From a checkpoint of a small CTC audio transcriber: activation quick_gelu, num experts 8.
Rows from block 3, named by matrix and row number. Rows with one number belong to one attention dimension. Each number is 200 + 30 x the weight over the matrix's rms, rounded and kept within 0 to 999. All counts start at 0.
# v: attention value (model.blocks.3.attn.v.weight, 256x256), inputs 0-85
# proj: attention output (model.blocks.3.attn.proj.weight, 256x256, transposed), outputs 0-85
v.64,239,183,183,227,212,195,195,240,231,195,256,207,163,265,236,190,243,180,144,182,219,216,188,223,231,159,175,251,144,214,232,210,155,181,168,156,201,220,207,219,211,117,224,198,209,194,153,202,218,186,202,170,168,199,214,156,170,250,160,204,233,144,182,261,176,246,221,195,195,196,200,167,253,180,207,191,115,193,201,231,221,187,173,209,186,234
proj.64,195,179,208,180,186,201,165,271,152,186,217,170,177,197,256,179,241,230,181,248,192,243,179,234,232,222,222,193,265,191,218,251,150,205,189,201,220,193,212,240,215,233,201,216,226,230,224,258,155,183,169,222,196,254,213,207,241,226,195,198,224,156,202,137,283,240,199,205,191,192,215,113,151,186,192,186,195,158,238,250,210,200,224,189,242,148
v.65,200,151,253,199,194,216,176,187,199,210,161,222,221,215,183,218,209,248,212,174,206,215,228,192,155,181,213,195,189,189,191,202,155,198,175,160,219,193,188,182,200,192,205,236,228,121,255,214,177,192,253,241,205,285,183,200,183,217,205,209,151,204,197,210,179,226,229,215,231,199,161,225,236,208,207,200,184,226,176,201,263,213,229,229,136,204
proj.65,238,219,219,213,192,159,179,229,180,182,191,219,176,205,135,241,227,231,163,157,242,252,196,203,216,217,184,250,200,212,133,182,194,159,203,243,181,168,190,166,177,163,226,188,210,188,142,218,197,191,181,199,190,171,210,180,152,187,191,205,183,176,205,160,183,252,216,191,193,169,231,190,184,220,166,185,162,214,204,148,210,150,170,152,221,256
v.102,208,231,154,217,179,244,197,241,178,199,187,196,216,229,231,208,209,152,173,148,213,205,223,179,188,191,213,174,185,218,221,190,179,164,216,242,209,133,193,118,114,185,267,151,162,185,214,178,194,201,221,210,194,155,224,231,143,241,190,169,227,187,215,189,177,207,168,190,247,145,187,200,170,214,169,199,162,231,161,188,170,227,196,175,175,186
proj.102,204,234,225,214,175,214,244,148,153,203,188,187,211,212,199,214,220,175,205,214,178,229,188,189,197,194,242,245,253,182,195,251,120,138,208,195,179,230,236,169,274,182,212,227,216,210,157,211,209,180,202,226,236,232,225,230,188,243,222,149,220,218,123,198,217,189,265,205,185,256,293,130,264,169,224,209,223,158,171,204,207,193,194,235,212,240
v.103,147,235,165,143,219,200,179,167,206,112,227,173,160,194,199,180,174,177,233,204,180,189,225,246,250,187,163,230,169,206,187,172,176,286,217,235,184,200,192,189,205,228,177,262,203,212,151,205,217,171,179,212,186,234,173,218,223,199,200,227,194,209,175,191,201,195,192,173,188,219,241,209,217,203,201,219,196,199,198,203,204,219,152,171,194,217
proj.103,194,209,226,213,179,209,204,210,205,219,128,224,228,159,195,198,171,178,181,234,166,187,212,190,191,188,201,196,244,174,205,211,230,149,227,222,170,206,167,229,179,191,162,126,198,221,211,192,137,209,191,199,221,164,191,265,180,214,167,204,211,184,224,167,204,216,194,233,236,230,174,172,146,162,177,232,256,158,226,190,203,240,240,274,214,281
v.104,180,206,196,248,220,158,179,185,209,177,192,169,183,176,141,218,217,176,183,212,172,226,166,218,183,216,146,214,165,207,191,212,198,138,228,193,143,167,279,239,219,249,252,165,229,212,206,204,232,163,171,177,198,203,144,182,164,166,176,211,190,218,144,237,178,241,185,177,194,152,205,209,130,237,218,205,241,247,221,197,188,161,197,158,183,241
proj.104,260,208,175,143,191,204,230,171,165,215,206,192,194,195,227,213,190,195,198,202,214,182,239,220,171,198,250,204,205,183,204,196,231,205,211,200,131,174,167,190,157,174,176,209,213,235,168,248,200,194,218,240,219,146,197,216,170,263,246,194,200,211,211,188,167,168,129,213,198,172,203,168,254,190,176,191,161,210,163,246,232,194,191,209,227,188
v.105,165,198,171,252,200,186,130,220,227,211,210,211,239,222,218,197,224,205,214,200,192,221,149,196,209,196,177,167,204,186,186,146,185,176,201,222,223,230,192,143,240,196,158,174,179,172,196,206,165,127,233,155,216,229,189,223,209,180,196,188,196,161,218,228,183,207,174,176,152,183,256,236,192,199,228,244,157,188,194,196,240,248,165,194,166,242
proj.105,170,183,117,190,179,181,163,120,215,200,209,176,227,153,187,185,162,226,193,191,178,215,196,192,171,218,122,184,196,161,226,197,201,227,177,239,221,142,206,214,144,224,186,239,204,190,248,262,180,133,199,223,211,194,216,159,165,152,224,191,212,263,241,207,227,182,283,249,174,164,191,193,265,178,208,167,220,203,202,220,162,194,187,189,139,155
v.106,195,215,175,202,222,140,198,163,222,224,200,208,215,186,198,182,184,217,278,190,133,185,174,239,173,212,188,208,180,182,232,197,150,205,182,217,229,209,217,190,210,199,194,204,263,186,173,224,200,165,264,192,179,200,180,190,178,192,234,204,196,179,175,154,279,275,207,245,201,215,214,184,244,153,279,197,239,189,201,223,224,207,180,195,234,225
proj.106,214,184,181,133,192,189,149,219,176,197,223,165,208,188,209,163,179,143,181,198,245,190,196,188,189,241,163,224,174,199,206,220,236,154,257,190,213,216,140,222,205,203,161,138,207,178,222,179,159,179,151,226,226,198,160,188,246,192,267,188,226,185,230,278,228,187,211,238,200,232,174,187,160,146,165,184,185,155,170,226,199,162,170,262,208,176
v.107,203,258,215,183,134,209,195,142,208,245,172,152,135,205,193,204,222,156,222,154,202,157,197,175,153,166,237,209,186,172,190,205,199,172,184,188,257,205,210,176,211,244,173,159,191,210,225,216,211,221,235,191,207,195,218,193,230,159,228,213,245,227,211,145,209,179,198,274,184,203,254,210,227,246,136,167,166,196,212,154,189,219,150,127,183,188
proj.107,209,219,234,228,219,213,222,237,210,165,189,181,237,174,238,189,206,227,199,183,175,211,204,165,227,213,200,194,129,164,207,209,221,178,188,189,199,213,168,218,199,151,209,244,221,209,262,214,261,151,203,173,132,231,222,273,181,191,220,220,175,187,170,253,211,241,228,193,220,198,169,197,198,207,187,208,212,188,251,240,157,193,200,249,235,200
v.108,233,217,228,200,181,155,218,195,249,202,183,232,205,179,180,199,217,193,238,227,187,209,186,199,161,191,199,223,257,218,194,180,137,194,188,247,220,186,184,193,237,196,163,217,207,286,254,192,228,158,209,180,164,194,197,189,234,212,216,263,143,216,197,205,197,227,236,146,213,208,195,192,179,165,235,208,183,195,219,195,223,193,250,187,159,186
proj.108,254,171,148,178,159,191,230,235,138,265,175,182,175,155,178,213,166,184,179,240,193,163,179,200,161,227,202,259,154,201,206,194,226,205,199,203,155,205,226,245,222,184,205,173,189,191,219,250,219,233,186,212,215,193,168,246,177,177,195,172,201,242,241,180,203,234,193,213,199,154,160,257,204,210,205,216,168,200,202,180,183,250,226,198,175,210
v.109,196,190,216,212,191,230,139,242,212,217,163,193,152,193,192,206,247,185,174,186,183,219,173,216,177,229,214,175,216,137,208,225,209,202,177,220,144,163,177,219,204,197,210,202,189,196,184,177,214,256,246,193,177,180,195,190,224,257,187,244,150,208,185,192,201,232,203,162,210,214,214,201,192,210,202,202,207,186,148,233,185,212,207,224,228,209
proj.109,211,207,184,172,156,181,185,181,192,198,149,164,199,157,200,188,211,231,213,212,200,142,175,204,237,181,235,209,249,194,209,193,141,220,207,230,200,153,161,184,207,233,226,169,222,190,183,243,219,177,203,187,228,200,227,207,197,187,201,240,211,166,191,195,144,191,215,215,198,174,218,223,194,254,205,186,182,203,218,179,243,181,210,196,181,180
v.110,229,216,209,211,196,192,250,158,180,232,229,214,231,242,251,233,170,196,257,186,220,223,247,219,184,194,207,191,214,170,233,211,197,207,187,236,226,175,188,197,214,181,214,176,222,195,274,203,168,155,187,196,182,182,196,177,206,168,192,230,197,189,231,176,159,192,209,250,238,208,246,223,231,229,179,205,194,188,231,187,232,205,227,241,263,203
proj.110,244,139,145,191,203,179,178,219,169,204,197,191,211,241,214,144,209,223,193,225,175,154,186,168,221,246,245,171,198,157,197,201,233,171,250,206,188,202,192,235,220,211,213,239,250,171,237,156,222,183,180,224,208,163,198,163,187,191,240,204,215,208,163,239,242,147,231,175,242,112,183,213,161,179,183,194,182,177,274,189,183,208,155,219,159,217
v.111,210,222,212,227,151,222,130,221,263,158,169,211,254,194,207,197,163,157,180,231,186,204,190,160,217,226,201,216,191,218,223,207,175,207,182,250,104,200,210,177,190,114,191,175,174,191,243,194,142,204,234,194,204,210,192,209,237,189,182,176,213,209,101,199,228,163,242,190,199,198,192,250,196,256,219,233,167,196,251,145,220,206,173,170,201,206
proj.111,197,246,211,178,215,163,200,204,206,154,112,203,206,232,221,218,156,229,174,174,189,201,213,190,183,137,256,190,175,204,220,166,232,226,161,206,259,185,202,205,255,205,186,176,224,141,235,176,262,199,242,163,195,209,180,216,190,196,216,191,203,176,241,209,219,179,177,217,209,209,197,162,166,187,194,193,235,227,114,182,194,218,197,206,225,175
v.112,145,197,223,216,177,179,213,233,221,159,205,202,235,184,223,190,208,222,185,199,204,257,212,212,208,236,202,215,238,222,164,208,191,199,201,205,193,207,177,219,202,163,220,213,163,170,233,200,177,196,175,219,205,175,235,168,175,202,212,198,209,213,233,175,147,185,213,208,244,238,208,153,245,185,193,172,165,175,146,204,179,142,206,200,197,182
proj.112,192,183,204,227,171,219,221,230,157,198,221,233,214,177,171,191,153,197,197,199,191,223,216,179,212,199,220,220,205,217,188,202,156,223,152,205,198,175,242,181,242,201,157,177,162,197,216,195,147,239,218,210,219,177,211,195,225,196,194,224,189,171,206,229,199,176,209,224,193,229,238,184,190,211,222,197,193,149,200,204,253,167,193,251,238,158
v.113,224,215,153,230,209,198,201,192,144,186,164,263,145,252,186,202,200,232,172,171,186,211,177,222,150,202,239,154,177,174,177,199,170,157,206,160,223,159,200,184,232,215,190,188,206,227,174,257,190,213,214,245,233,166,177,174,207,181,215,195,172,208,238,187,183,235,214,228,141,176,198,254,172,190,190,202,207,195,236,214,208,203,168,158,186,145
proj.113,210,202,193,209,202,210,136,207,187,191,190,180,212,172,199,179,217,213,218,244,167,169,233,199,258,239,233,142,177,189,202,100,239,174,230,187,249,199,205,180,152,159,236,205,233,208,202,166,157,148,168,168,176,223,199,229,194,244,195,180,257,218,179,225,174,185,194,171,200,198,142,148,196,234,220,214,194,214,206,263,216,287,234,228,230,212
v.114,226,179,206,219,220,162,221,207,225,196,176,202,182,205,212,167,155,209,168,218,204,181,212,216,213,185,192,212,182,216,223,221,235,165,160,194,209,253,167,176,203,203,168,192,175,153,189,215,204,183,211,213,269,196,181,221,179,210,215,202,230,165,249,248,229,206,200,154,213,198,203,179,186,180,131,178,228,147,201,203,229,213,194,215,130,191
proj.114,212,204,199,189,229,231,200,191,197,241,177,199,194,184,136,156,224,221,227,204,176,238,171,241,211,204,227,170,230,206,232,186,201,233,216,182,121,172,209,204,185,185,222,129,205,218,157,153,181,173,144,198,190,200,200,115,229,227,154,179,168,250,209,223,233,156,207,171,189,243,205,223,163,209,177,191,207,197,176,185,157,182,169,167,183,196
v.115,218,252,205,167,238,144,223,193,223,213,149,187,264,229,181,248,226,194,182,215,203,188,203,183,224,215,189,233,255,207,163,263,243,223,204,157,215,203,179,192,222,139,193,183,169,234,184,192,127,168,194,218,170,250,180,180,235,175,173,183,213,247,216,187,173,207,193,155,175,198,219,223,115,191,222,178,244,176,213,236,187,214,235,168,203,189
proj.115,213,176,160,212,180,219,210,181,180,168,167,188,167,195,255,180,167,186,223,177,182,182,200,227,161,162,226,183,180,159,201,184,174,193,152,194,154,189,258,204,196,258,248,203,239,192,189,211,254,198,193,181,185,172,217,206,160,92,196,164,183,214,179,190,280,210,213,141,189,160,240,176,235,222,182,185,164,239,210,142,175,210,178,242,195,211
v.116,154,172,196,228,285,221,175,237,173,222,218,225,226,229,181,139,217,200,211,210,205,180,157,209,230,173,198,194,212,209,244,190,202,185,187,207,138,255,229,196,178,187,210,217,162,192,156,238,170,233,245,165,213,169,133,230,230,193,177,220,163,203,159,189,145,193,198,199,140,181,175,201,195,171,196,208,162,192,213,177,222,194,216,207,147,171
proj.116,189,213,197,207,175,205,185,199,213,189,210,199,244,231,188,193,224,119,187,179,137,183,219,230,162,237,189,203,210,224,229,195,206,198,157,234,191,209,194,246,226,210,187,215,227,221,209,242,188,185,158,232,222,226,209,232,233,204,229,126,182,191,211,193,225,190,180,183,240,195,254,184,230,178,213,188,240,233,221,166,208,176,187,228,208,211
v.117,135,184,234,212,227,201,196,218,236,178,229,148,180,183,232,210,239,205,239,189,217,196,264,186,173,158,239,215,152,192,201,206,211,179,204,195,132,206,147,215,194,176,209,204,156,197,194,224,224,221,234,134,160,183,188,206,198,251,184,199,227,199,191,236,202,227,172,204,212,195,229,158,168,206,225,166,143,204,161,184,174,161,188,182,229,152
proj.117,209,149,204,249,198,237,152,135,236,162,196,174,223,194,176,232,188,208,154,224,206,170,214,219,189,230,174,233,268,210,123,249,142,214,175,155,148,195,175,170,189,204,181,228,204,207,199,221,175,204,224,201,285,168,184,242,174,208,236,203,191,214,185,218,216,238,277,220,230,250,195,174,246,237,202,239,168,224,257,211,211,148,205,189,152,222
v.118,215,180,208,162,197,269,229,197,205,233,207,193,216,177,162,240,210,185,193,208,192,201,169,162,224,161,126,207,206,208,185,234,201,152,196,207,235,219,210,186,179,175,191,165,191,226,172,219,177,209,204,190,220,168,237,184,182,200,192,192,247,200,239,192,148,200,188,212,216,219,132,204,188,244,182,182,144,202,197,217,194,202,234,273,156,205
proj.118,233,200,190,214,205,196,210,189,184,197,216,226,177,206,186,183,183,232,192,208,232,284,224,221,237,237,218,223,231,236,236,197,207,165,198,209,161,196,164,209,205,197,245,205,212,217,167,239,202,181,199,205,187,153,197,178,208,215,237,136,200,225,171,195,255,224,180,208,222,183,225,215,180,209,196,181,185,152,176,236,208,179,188,190,206,197
v.119,240,195,186,197,219,215,220,195,217,251,206,175,262,201,273,195,145,184,214,187,224,209,234,163,196,214,204,131,207,241,198,178,152,223,154,219,189,234,223,156,233,177,200,188,239,161,169,208,160,210,215,186,183,196,195,253,155,234,204,194,210,224,240,226,204,198,129,163,245,230,238,198,176,248,223,200,196,226,201,160,200,222,234,149,197,176
proj.119,211,239,209,139,224,237,185,149,198,211,179,225,165,213,181,203,181,156,201,224,197,211,218,188,220,191,178,202,179,187,239,237,189,203,227,166,236,224,215,192,156,251,168,178,171,217,237,178,202,213,209,211,255,151,205,181,141,196,204,243,175,269,169,190,187,196,185,210,204,163,226,211,166,212,270,214,165,227,202,190,178,249,209,234,177,218
v.120,193,238,173,168,214,137,206,224,157,192,242,207,179,205,226,230,197,170,151,191,164,190,180,204,244,140,155,216,177,175,183,215,203,178,175,222,202,247,239,217,203,183,211,175,182,191,200,206,184,192,192,192,144,226,176,172,190,211,212,148,214,188,204,181,253,234,178,243,176,234,190,253,148,188,226,162,221,244,229,184,165,178,211,172,228,148
proj.120,184,227,244,183,196,228,235,226,277,125,211,196,180,202,171,222,179,196,185,206,273,197,150,285,204,218,229,178,201,187,162,168,171,242,165,153,208,182,223,221,248,239,162,220,175,184,138,233,238,216,231,229,187,193,167,244,202,225,181,187,201,168,205,205,192,130,179,165,228,181,204,183,242,186,217,226,269,264,155,209,219,196,205,213,233,179
v.121,218,203,139,194,210,231,233,182,187,240,172,161,136,187,206,186,207,186,187,223,230,199,188,214,146,196,195,152,187,180,213,215,256,214,179,197,210,246,199,216,182,274,239,215,171,218,219,125,203,221,263,199,256,249,245,202,201,222,244,204,198,226,192,305,188,208,192,211,158,204,178,193,175,216,197,236,186,261,189,242,192,126,222,184,198,195
proj.121,180,168,241,189,188,187,176,257,245,217,177,179,255,216,158,206,224,198,229,218,189,162,168,185,189,229,213,154,259,206,150,196,214,185,243,230,210,205,195,226,201,173,208,250,255,213,182,207,164,126,210,171,153,183,202,211,237,210,200,170,207,225,212,202,178,233,180,223,227,234,169,270,212,250,158,204,210,197,253,148,236,266,210,275,203,206
v.122,224,180,220,229,173,230,216,152,219,163,152,243,244,193,218,228,161,191,198,250,156,213,167,227,202,203,229,168,240,185,220,211,201,206,176,232,230,167,231,150,216,199,207,200,202,204,238,198,255,164,196,224,177,172,161,183,162,180,197,168,213,240,171,280,177,169,163,162,219,229,180,202,234,198,199,224,175,220,188,178,168,177,219,167,205,221
proj.122,198,149,203,190,187,221,192,165,194,258,184,215,171,197,194,202,271,198,234,165,238,175,174,207,147,218,212,157,220,190,210,227,159,208,221,220,204,204,199,192,195,164,150,236,189,184,183,213,155,242,242,252,171,148,232,250,156,221,200,199,177,154,188,216,219,201,212,217,198,190,222,248,207,204,140,191,200,168,208,170,229,186,177,266,150,189
v.123,185,199,229,204,236,232,203,227,208,216,202,236,220,169,145,189,177,231,162,197,278,178,171,156,259,166,211,255,236,206,165,238,186,123,171,206,192,189,217,149,172,211,230,183,226,191,244,193,175,170,219,202,198,217,187,139,216,223,179,183,230,219,168,195,213,255,262,260,236,219,173,223,154,200,187,156,154,225,136,190,254,196,175,193,221,214
proj.123,231,215,198,207,216,221,229,244,175,221,190,200,254,185,199,194,207,260,212,192,201,261,198,152,209,230,227,231,170,220,203,219,240,197,235,174,223,184,201,214,209,214,186,209,210,217,140,188,220,193,215,220,252,196,241,220,242,187,161,129,212,159,216,256,232,212,174,183,193,162,223,171,176,169,214,161,226,197,233,144,183,197,161,200,220,178
v.124,220,195,193,155,176,214,182,225,205,201,178,264,152,222,165,201,196,201,144,195,204,230,178,189,186,264,209,155,203,171,202,195,202,162,220,195,196,183,258,155,155,250,226,177,175,179,176,267,181,192,186,220,209,254,185,205,193,148,123,186,183,169,176,159,208,196,182,182,229,230,176,195,199,226,187,229,214,187,216,224,165,219,150,215,174,275
proj.124,198,242,199,233,173,126,204,185,227,215,213,189,191,214,239,220,189,221,148,208,182,182,260,204,131,172,201,196,214,194,245,223,212,180,163,163,222,258,159,190,122,181,231,148,182,147,218,177,193,213,254,241,164,248,181,180,208,209,162,194,221,176,202,227,213,214,211,215,183,214,220,179,178,178,199,214,159,193,171,177,220,145,194,192,181,254
v.125,206,136,179,198,189,211,243,181,211,189,250,197,226,163,205,199,198,230,198,244,152,175,226,217,200,206,190,186,220,143,168,226,229,185,192,180,244,154,217,158,168,220,190,184,234,196,140,175,235,173,186,227,201,200,195,209,218,201,236,216,172,206,195,215,225,165,138,187,230,165,187,207,177,196,175,214,184,179,190,132,256,227,270,237,274,183
proj.125,255,235,221,204,149,213,178,266,218,172,194,218,228,168,162,226,196,177,237,202,215,201,204,224,198,216,166,139,271,229,242,153,216,196,224,218,208,229,224,213,218,147,219,220,208,186,176,187,202,229,246,212,205,167,139,219,196,227,212,183,184,198,183,169,201,232,233,196,234,144,177,223,191,144,189,197,179,191,223,247,189,213,202,199,159,221
v.126,211,240,213,196,209,202,203,215,214,228,234,192,189,219,174,210,200,256,177,191,236,201,198,183,216,266,220,214,124,233,210,194,171,179,207,237,165,206,215,169,179,190,180,185,173,194,173,255,198,229,227,151,169,202,155,238,242,177,198,208,231,234,156,206,208,190,154,232,202,186,190,210,172,164,228,178,225,149,219,264,157,209,252,265,234,182
proj.126,173,178,206,191,199,262,257,175,234,165,200,240,245,200,243,222,179,226,155,236,138,156,158,211,183,175,190,192,193,254,229,242,156,203,164,188,193,217,237,170,173,201,175,209,214,176,239,164,218,186,213,205,219,169,199,172,188,228,231,253,205,174,209,158,196,237,196,165,203,170,188,214,175,212,164,180,221,219,208,220,210,146,214,214,166,199
v.127,193,235,215,155,239,242,201,143,207,267,210,162,194,226,225,184,220,260,214,225,166,197,192,203,228,203,226,201,171,241,214,207,227,243,202,138,252,221,206,173,183,168,198,149,227,167,220,191,224,171,226,138,252,201,160,261,149,229,153,210,169,190,225,180,185,177,181,248,201,188,185,230,210,178,189,177,210,210,167,202,184,209,168,211,210,220
proj.127,180,204,183,193,168,210,171,149,166,190,229,214,156,192,247,205,166,180,175,190,167,200,207,234,182,224,157,164,278,191,240,151,211,155,221,207,162,161,162,192,263,203,203,200,222,188,240,182,192,147,140,217,177,239,198,213,242,137,247,255,222,154,148,204,243,180,165,189,216,228,185,172,178,158,213,251,168,229,190,237,185,220,172,163,210,217
v.128,198,137,195,157,248,202,182,259,184,198,238,276,258,220,160,176,150,248,211,198,201,251,219,227,171,174,243,199,197,216,179,145,166,150,245,202,207,268,215,248,245,210,159,200,205,213,150,189,171,210,242,157,192,139,240,222,224,176,185,205,210,134,263,203,228,198,179,211,257,213,233,182,149,184,194,175,152,151,181,192,183,201,195,270,176,216
proj.128,251,190,136,254,185,234,199,214,177,178,136,145,152,149,185,200,173,171,225,235,200,142,142,231,253,141,162,226,220,237,208,195,190,142,189,206,192,207,186,193,197,242,232,229,198,145,208,236,132,128,218,216,198,180,130,191,147,207,193,188,255,168,176,257,173,251,218,256,167,212,163,186,223,216,191,224,152,210,211,260,195,165,244,184,168,159
v.129,144,220,165,208,170,237,224,242,175,198,194,190,207,197,156,252,228,212,148,235,237,223,250,204,199,152,232,216,195,207,197,132,243,209,219,170,212,172,188,201,186,229,180,191,217,184,180,203,154,148,205,205,173,156,191,224,227,229,194,223,150,172,186,175,191,204,197,178,139,238,159,226,195,190,195,195,186,224,221,201,230,194,208,203,193,260
proj.129,169,223,186,206,177,167,195,233,273,202,246,130,175,215,265,202,176,211,176,203,230,176,141,240,206,214,249,169,217,196,166,186,206,183,213,250,133,224,231,252,184,166,180,201,175,212,194,225,208,230,182,229,182,154,154,211,242,206,171,186,187,188,181,227,254,155,204,308,218,193,210,166,237,221,210,161,222,221,180,196,175,211,200,204,177,168
v.130,182,221,244,187,200,153,172,226,229,166,208,205,90,181,191,194,157,245,238,139,241,201,189,184,155,169,156,189,261,240,167,207,195,209,195,194,162,208,231,227,201,182,208,194,262,182,183,206,144,185,160,202,260,213,184,178,233,227,247,220,177,171,169,193,203,201,192,226,183,208,186,237,175,199,219,176,196,164,205,171,143,191,209,230,169,178
proj.130,215,231,184,137,194,208,188,171,177,227,162,203,212,168,230,196,210,220,215,205,150,169,245,237,242,233,181,231,232,194,235,206,172,188,174,171,201,159,176,201,218,206,141,189,141,211,197,203,222,217,172,190,233,225,244,208,185,221,255,164,185,173,194,201,212,249,189,183,219,223,192,206,240,211,198,218,239,163,217,179,263,225,203,184,142,193
v.131,186,198,196,208,219,175,160,250,253,234,218,220,150,190,172,205,241,214,241,207,154,199,203,220,238,136,188,216,233,227,222,239,252,238,195,253,142,199,168,182,207,210,164,222,175,195,231,226,220,230,177,197,193,237,192,217,218,223,121,195,240,177,228,190,185,247,213,194,207,240,200,251,221,225,171,214,169,129,175,176,267,225,212,204,203,205
proj.131,175,197,181,179,208,267,171,193,185,258,185,199,212,254,223,181,161,231,238,160,196,173,198,151,192,193,205,232,187,188,169,184,197,165,174,184,197,208,233,235,238,214,188,170,211,199,190,216,202,241,255,170,179,180,170,212,220,178,234,179,165,247,195,158,241,200,209,161,186,230,186,173,162,276,232,203,237,247,257,214,203,141,244,236,206,146
v.132,258,155,203,225,144,199,155,196,217,161,233,168,156,191,145,186,207,145,255,221,178,212,140,222,176,189,239,228,222,192,195,200,203,147,170,193,188,226,182,219,152,196,230,161,155,239,148,216,216,150,172,242,198,235,220,196,179,235,240,209,190,183,226,218,219,207,212,173,173,194,204,218,163,217,200,213,194,212,182,237,205,177,159,204,208,197
proj.132,185,258,204,197,203,182,188,167,124,222,160,226,209,197,248,198,192,217,189,193,243,205,186,204,172,143,220,205,171,241,188,187,197,181,256,211,187,206,181,166,183,128,255,155,173,189,170,183,216,202,228,211,159,199,213,207,194,183,135,280,151,180,209,127,173,212,156,219,202,217,196,215,201,181,190,200,173,225,217,145,146,209,223,129,146,185
v.133,173,215,229,160,196,270,204,169,171,153,230,150,184,254,193,198,210,221,278,204,229,201,210,248,166,199,272,218,198,217,199,231,194,217,214,236,210,194,169,184,172,196,214,275,217,206,173,150,166,253,178,188,208,198,172,219,194,189,207,212,199,224,111,136,240,187,217,228,153,254,180,214,244,155,212,287,221,216,154,126,188,244,229,170,204,157
proj.133,165,181,249,226,192,230,168,182,187,172,198,216,208,205,225,200,198,227,179,219,207,205,193,193,227,187,180,156,197,177,218,259,206,148,181,202,178,228,237,212,208,158,220,242,238,180,193,268,232,203,192,175,241,261,219,189,231,153,173,199,173,187,174,233,170,212,198,221,212,185,196,216,186,249,200,188,195,181,202,177,177,226,163,205,232,219
v.134,203,156,168,137,209,211,156,216,205,262,205,253,192,116,252,180,201,211,152,192,182,236,215,209,183,182,212,165,217,191,200,222,184,198,141,198,185,230,212,157,174,225,182,224,172,210,230,166,222,189,171,181,228,203,159,145,213,182,187,207,176,211,199,200,200,180,167,173,206,218,165,208,218,217,173,232,206,181,114,175,234,243,153,201,183,210
proj.134,237,192,184,200,206,191,183,223,214,185,177,182,125,175,134,180,190,197,161,208,251,175,155,158,244,211,224,219,212,183,213,165,207,178,217,213,213,247,203,192,182,167,183,201,205,202,190,233,213,199,253,235,185,209,184,211,232,219,194,209,132,226,207,147,160,153,248,192,228,221,208,181,196,177,222,194,219,186,235,188,217,153,198,210,256,220
v.135,123,160,223,206,246,239,238,218,179,183,176,203,228,212,220,207,184,208,209,209,185,202,179,196,198,196,180,194,213,184,207,205,205,265,168,154,237,199,208,149,212,235,253,170,181,184,195,173,181,201,203,236,185,159,170,184,242,251,170,179,221,185,154,189,182,201,225,202,166,286,195,212,189,129,233,159,229,218,212,213,224,188,255,239,191,190
proj.135,180,205,196,223,244,126,231,193,201,243,184,180,198,271,151,191,275,170,161,238,169,239,172,196,178,149,259,131,255,176,187,230,174,199,221,249,146,217,238,172,186,181,186,215,189,191,208,203,226,251,247,184,185,213,224,218,206,218,277,171,201,177,193,233,198,189,221,222,167,168,209,189,257,232,206,226,170,201,176,135,203,177,182,166,240,149
v.136,201,169,267,197,188,162,253,228,175,176,216,228,209,200,188,191,227,206,162,190,139,206,202,195,218,198,171,219,182,211,214,214,237,196,207,229,195,163,176,193,189,211,210,211,176,220,210,172,163,186,186,199,160,215,197,204,186,150,164,174,263,212,200,223,199,211,196,154,132,179,175,246,178,200,165,213,211,221,257,208,197,204,211,205,168,226
proj.136,207,212,163,164,214,179,193,181,228,191,223,180,170,204,245,199,180,219,222,284,122,190,225,250,153,224,227,216,227,125,199,205,177,179,153,198,226,176,195,177,169,234,166,208,195,182,190,179,194,193,235,249,168,181,223,202,199,198,202,238,227,209,212,237,266,142,195,213,289,208,197,252,263,253,219,286,173,234,207,158,191,141,240,259,209,233
v.137,195,166,215,206,196,225,141,190,178,245,190,184,167,243,186,130,247,162,213,185,220,175,230,228,151,167,220,162,175,196,206,251,180,237,235,203,148,133,214,186,231,215,209,242,189,171,212,191,234,155,155,194,197,195,184,284,191,226,243,203,196,199,184,212,161,217,233,155,200,158,229,156,225,231,217,254,180,180,222,220,182,235,187,195,229,186
proj.137,210,200,201,194,200,142,195,185,191,183,224,216,188,173,223,189,211,182,202,228,262,202,248,158,229,217,211,203,172,184,170,247,214,210,164,149,165,231,181,226,192,159,245,166,227,281,208,182,235,224,253,211,213,166,228,196,188,211,161,245,168,201,224,265,226,198,173,188,167,230,211,197,226,180,183,152,219,170,213,159,150,212,244,223,216,199
v.138,177,188,229,196,233,185,201,187,233,113,158,192,240,197,220,187,157,117,209,212,212,219,169,165,198,187,195,161,189,179,264,205,243,219,213,187,204,184,192,171,218,179,210,222,196,226,179,184,150,211,211,168,157,194,217,181,197,226,188,234,166,226,182,217,197,224,225,232,205,218,156,274,169,158,242,192,190,246,205,190,200,137,208,249,213,240
proj.138,215,212,198,196,147,165,242,274,153,186,232,161,189,148,183,192,181,188,222,181,182,131,271,207,173,230,200,222,234,209,166,178,198,168,241,251,174,206,185,177,209,221,215,196,144,176,217,156,169,168,231,220,131,183,199,193,264,154,211,216,200,169,226,184,165,180,140,212,213,221,227,206,253,193,205,199,142,171,208,236,194,231,235,197,158,189
v.139,176,160,223,188,198,176,239,208,180,244,216,217,203,215,207,188,178,242,189,212,175,201,198,173,187,209,178,193,240,229,185,156,161,179,220,166,197,241,221,216,157,213,208,239,189,186,202,236,236,225,239,200,246,182,230,269,207,230,186,199,213,154,202,197,209,210,211,151,210,177,174,147,261,232,217,181,155,141,180,241,212,212,170,206,167,214
proj.139,225,214,183,237,222,199,166,166,237,202,162,218,223,167,210,190,230,203,168,171,198,209,199,200,183,204,242,253,242,206,183,205,232,173,161,186,198,200,204,230,200,219,216,236,233,212,184,189,231,210,236,253,199,209,215,233,161,257,230,187,202,220,256,219,194,203,202,194,202,183,180,133,214,209,200,250,208,201,203,207,142,178,188,162,216,184